A small multi-label image tagger, trained from scratch.
Model: activation gelu, num experts 8, patch size [4, 4].
Training: soap at rate 0.0015, 14800 steps, batches of 512.
Data: trained on abstract colour fields from 500 small random pattern networks, 203450 training examples.
Rows from expert 2 of block 5, named by matrix and row number. Rows with one number belong to one neuron. Each number is 500 + 25 x the weight over its row's rms, rounded and kept within 0 to 999. All counts start at 0. Numbers have three digits each. After the name is the row's rms in percent of the matrix's.
# up: expert up (model.blocks.5.mlp.up, 8x64x256), inputs 0-31
# down: expert down (model.blocks.5.mlp.down, 8x256x64, transposed), outputs 0-31
up.0 106:489496477517481533510530533484508516495501508486513519489508518535466547519488567488518517479482
down.0 099:493463482528519529529521514514506515521475448467500477493492518506516495485503497464515500472537
up.1 102:487471473532515487524494512497493500492477519496474508536516487502513482479520458513484510480503
down.1 100:497477475510535541496513467492466489501545487492490467479511490491508503484508501462497521515485
up.2 092:475463540463512492496522512469556467488493501511518518465489463524467468519467525507492500472483
down.2 087:508460513499513473506492498530519524523537507491483537512448531494551491485499514511499461488512
up.3 094:493480504491505518523464475469479453491507487474460477486490472493487510520513520489522520491507
down.3 098:528517523493522478570487491521496499500504503487483523510500461461518493513517493544495461526494
up.4 107:487481494503484489476524468466493495482501545538512516479508508510493498460533551527503527533480
down.4 114:484481479519500494503491470479475512498492468509508528488503484506505504504500482497492486500481
up.5 116:525504499489519503477521507498487477497488475490508503467500479522451474492512503526474514488500
down.5 114:536484515469479494519480434509524499511516470460517478507488550478473487487507500548513464488467
up.6 088:485504526496525533480497516488493505496516529462512533538508457484515488498520523462525495480515
down.6 089:500529468548501489519486487492489495494506512486464496484480452460512515534480490498463530530459
up.7 093:499445500474521468554536537498490492497478528473522536517466516442553490484493489452520507532504
down.7 098:476502502474513545565519472505495501466512540451486478540498483473495507481506517491473476498477
up.8 094:490489479489458481526495437465532506484499512494501500509467524515476515522487512483467519502509
down.8 103:497474501477519496510504536486524505487520522524461519539448520508482478496524519525472507478508
up.9 092:510485507482501460487482453485519446471468526462508487515513489488517510497506516479498543462530
down.9 094:510512502506467479495508491483513490498497496502515495572498520486515481473495507530517519526489
up.10 079:472512543492522459501505513479492468506458532479523518494480508530512526448519504509533518501497
down.10 091:517531501487486493491452519525506503494518543554501515505496514491495481516493465508489504555484
up.11 102:455491526499519515521512528479570511476508500474491506446483516534509521515480510466489520513477
down.11 103:472526478481519531506494512487515518483495532519506467505470526498476507522515498532473548543522
up.12 080:509509509532523493527496539487499531498497506514507544514475511483514487461511500522503521542503
down.12 101:530462486492469523479513485499504483562516485481522503504472532494561471494469498477490499525495
up.13 100:504513516462526526504573495492493533465508446467504525499468539443492466539501501453471500488488
down.13 093:527472532498509481435494482497425512534492505471464522496524516453467467513518493494526465536505
up.14 086:514493522479507504517503521462503532452468530464490511501463498474506495469514530545520540514475
down.14 079:512495567443475491473464511498458509533494514498465520489497521480474499507478514496501491508516
up.15 097:493532546481482485492521487505461485510506477466534504450520498533478532481456539476500525490526
down.15 092:446451541458516459442460500448486513533485501522483498510476518541459524525501525516496518477502
up.16 104:540526525520511489489523496471513472470474507493526540492502505507491527478548540538484506463502
down.16 105:496499498528478538503466478533476506488465510489506487500472501523448532489473512526516495493521
up.17 096:508526470527509494489492502491477498504499540485485529532483527497539472480534484548503498484500
down.17 095:495511504512531460525525500512553518431478523520519484472499491534519529482511519519502547511519
up.18 096:508488487509496504516548472487517439502441494473497517527501499467512535549449533483487485465478
down.18 090:496497509490470490518586521526530475511503505502527477496519515501531494521508519479522513480477
up.19 108:479479458497517507532505452479506496485502504490497502461502535490499466496532505479528508472486
down.19 120:490494464536484515494512525495501534515476484493446528502483525485513496467519537543484522547499
up.20 106:523509515510526496484505460448509491451502548489486522520498525479553492490513503473497533491481
down.20 093:470498497495511491573468531449521514485513518515461477521501496492452494495526538494488516473469
up.21 112:509450487504487510491515540496554487487491501504507509469510502485466503479529523523477511467519
down.21 099:550502480522518468499500517493506467523513492489515527519517495488496507504517552513508508471479
up.22 103:496501502501527499515472471491505491472484506494503498541531502461500484501523520517460518436516
down.22 100:494488534508519475532442497465467502465495548469486498490502498475468460508492501473468517462474
up.23 099:515513528474486524483512545470518465480495503466474527478519527524470496482515530509478525506516
down.23 104:518466495478549470454493457490441505509506536502504514550504542517500468498528505528515489511537
up.24 108:491474478501495471459493481503474458499470490502516442515529526549521516483485540493502481500528
down.24 100:494493535487489472481505505493458507499497491530526487500531467548457512525520482526494487480527
up.25 091:496503507459505532493518511473472472466443530463495473512498523509532479490557492490481503524513
down.25 097:508487444462513471528515537477486490477544497529493468460488511479517511499503506481528526500524
up.26 090:500522558522522524486500443489509491481478475481513500481503493527477512485459499473508528516456
down.26 100:491542495522479523547506484462483480457490510507483522513510495484497518509480533521447480488486
up.27 099:513492477501470501490496512483509548485484539465487485546450468428491495485529524513520522509474
down.27 095:522509487498502435490458469493461479477488506476505525491524489444509474496490568532479525477534
up.28 103:459523500511539496469500525483529500497530544534533532518504471483488523482554478473455522497461
down.28 106:500511511505540501505484522521478533498509528465522489555529497497494533481488514507508498485505
up.29 092:462491516503471446471485520478481491489515514475485493460490511505506499498485479562502512489482
down.29 090:483504478552549467490470536490450531458489533451427489536499529526538466462527502512485511521489
up.30 091:522520496498506474546503463465495468498497495521483496434511495513468491484560466539501481482480
down.30 095:495514510507562492483528505490490466508508508482498512452500484522529536501525484522537551510504
up.31 097:483511525516522526510508515495534506491498486477524512562466493521486490461520491480506509499452
down.31 098:504478497550509476462468502500470547514533470501478502506495469502517524496517501487479460522552
up.32 100:467461500496484486500501460458489501449478573438499494547488504478469497449515528544455524474448
down.32 097:492537536492451519487498506464476473515498522475538480517517522474466509522457547505477533482524
up.33 104:500485483487503493539529498476530518472523490511526522484482480508519475498507491500491511494538
down.33 107:479514500505486486490516478499472501487506475519492494488507512453518507520502456495522496478486
up.34 095:545529487518512482470490528486517532483501461496471535471480520471500512480518531482522520507502
down.34 102:470509461521499504508460487533559515485429518558508492510497508527465500507507535521484483470508
up.35 114:469525517525523491491550505505492534465517529488485483486519496471475472468526496498499484513471
down.35 109:502465506536507524512473507530552503511489497468513490486507504504486486456528472486503480492492
up.36 094:481529532478492520571531454462499508459485523473527536469471523504460520519489482539503544479460
down.36 081:500556523519473500542471497525487513504490475467555478509498507488449521503501519502515523466499
up.37 098:471520510512516499471500535479471471497447530510502489486475477501515540514556477416519522508549
down.37 102:468476532496504487531471504518500483493519506554475572489518537510524516514466477500521514527476
up.38 112:472479526512517550500463465467481462481466554484500517493557487501457475505521531547455504521480
down.38 107:506464455499485512476501528522474508499487499494494518507511485508484505497509528495512457454532
up.39 092:486482537467520529525523508476555501479491524498514536485511512544495542509484494527498540482479
down.39 090:549499488531500497437528497516518486514470495504500503520544506548500490463512477517499491504490
up.40 102:462518498459509451501498499505455540476468485464495514488470492506485505468503524501524512503519
down.40 105:483528477497458495429481519493481521493475546496475459505505480488477533512491505499489500521478
up.41 099:521484517483462498484495476463446489463503523483543478484480497492519485519481542495539523488500
down.41 100:479513501546517509518469471500476425510523560513502492472512513510516480550495474485462514528473
up.42 115:492470535543527496487549499501521484517499484481531516498500520513495528469509527535510499492543
down.42 115:530517471479468488529499531533502480513486491516547465501526484512506532534448502455532481479520
up.43 094:501554518508523479503531495445451493453501534488497553532476536502466440481499502536502557513481
down.43 078:528524494525517501515506551506501484519537485498478537500468544506478497493499507510508506561546
up.44 111:469464494503493496519561509468502498468529493474512528517480517493510452558517502540487519536518
down.44 114:468480472529467535496467510479549480486462502553472520490484538496529462502498523484477512519517
up.45 093:523492519464538545475573455489489493467504499482521520562481533508521526464516526501494511517501
down.45 090:550526516496437489490593523528507487501501508523483456535512500522484462517472486481477527448503
up.46 107:511511526499523451505486494467486496503504516493510507472511523545478468507505524503491502495519
down.46 107:482506491488503479513505527479511479533475518524524534505474548475462513542460475486505501523519
up.47 103:530492520517500479492516518493530481481511485493504488491482482540549498473532532501535528528528
down.47 096:536501524504514532554505464503527493514502452481488509453511539485471524477472506501516479479484
up.48 099:470501513510511476516538510481503481500474521516514496512496465489490494507518506455504520511454
down.48 104:505482512521534483477501513479484483538486511465502504470574508541513523477512466490534471496463
up.49 109:472489487497523518500490516483474520505504512492538544498511456502522533549520515500473505514513
down.49 110:530510531499508541502519478494422514507493520479493493482550511516430488508498469496462468489502
up.50 105:548519522521524520467552463466498540481487506472547533505489496493492474472515509500501494516525
down.50 109:505499528511522508575533531517486492473500512516462520498503515510562473494491490498497475475452
up.51 110:492542523505487508510522415478464511483510532474482532483511501491555543498562557464483523487503
down.51 113:510534504484471479494503526488479450538518489523512550437524488504465551524487482491516509505517
up.52 102:469493523412525494494527472495496495499493538524546512468494484506508507553513530496491512508545
down.52 098:496455451490499510536532498488529479537507476527512529483490486487505500511519506525497491449527
up.53 095:508506529525530496511511502458502499461479507482486485467477533480542516509557481497489521539525
down.53 106:474565484508482494501480505454485484528494494491484479455489510483528484510471495484475482507443
up.54 100:489491515490509522566551468465492508488536486497507519455448505512510488499508515503476529526497
down.54 100:536525476496496517483503564550512521528517491461500519503489487485480494497494508517487524507502
up.55 097:500487461493500491503520505476481478457490507499491485540419518497518473527487486495510546518474
down.55 099:468485466516486499514517481465497509484505532462494464537517537489517506507522539511505494558522
up.56 096:481514497457525511499562477476464481474456512494515540528476498480488489520488561485491517529497
down.56 094:507486490509493504518524481520452502477511522477498510518476497450516533509521521517498516496500
up.57 103:471479495488508507519567452498506522507477495484539531462547520525475498492483528509507507496491
down.57 104:494498459492489514507491501499478501460466503499530516533481486473498482456473487516521504451484
up.58 094:483496530516496472501513483476481480499494508507484514466486483517467481500551462466486511498466
down.58 095:505505525539513508549486495496505519478505486528470518503500459524496492499474424506494512513501
up.59 096:503497488483485512522539497485522482504493496506514479521489529479485513484518495501510497512490
down.59 092:506517507501519476451482496488499480479547522500530483502546504508503477493516516462483513508476
up.60 108:504531511533505496507530499479525522488479486472539533498492482473475554516537517512512525445507
down.60 095:471521502538480484515508485487516471509511535473521446472478478530492507510492476518476492504505
up.61 105:476513488484533551523488549479509482479492547516459481460499446525482525503516512488470506459490
down.61 102:471490545541500493476464476479437458481516549493493489526538516516526498491483497497520491516483
up.62 100:516508496552497495495497488487487488472504479459521466480490524508464496516514525503492507500468
down.62 115:524542540481483539523516499495486454465513512472478510520509472504487484505457453486431476483483
up.63 103:503465492455507503529507533482453537483463531455489555492451496469523517528494540509534516503497
down.63 097:477481482474517499532469465455458493473512483483478524462494479462511476533521542542474502481495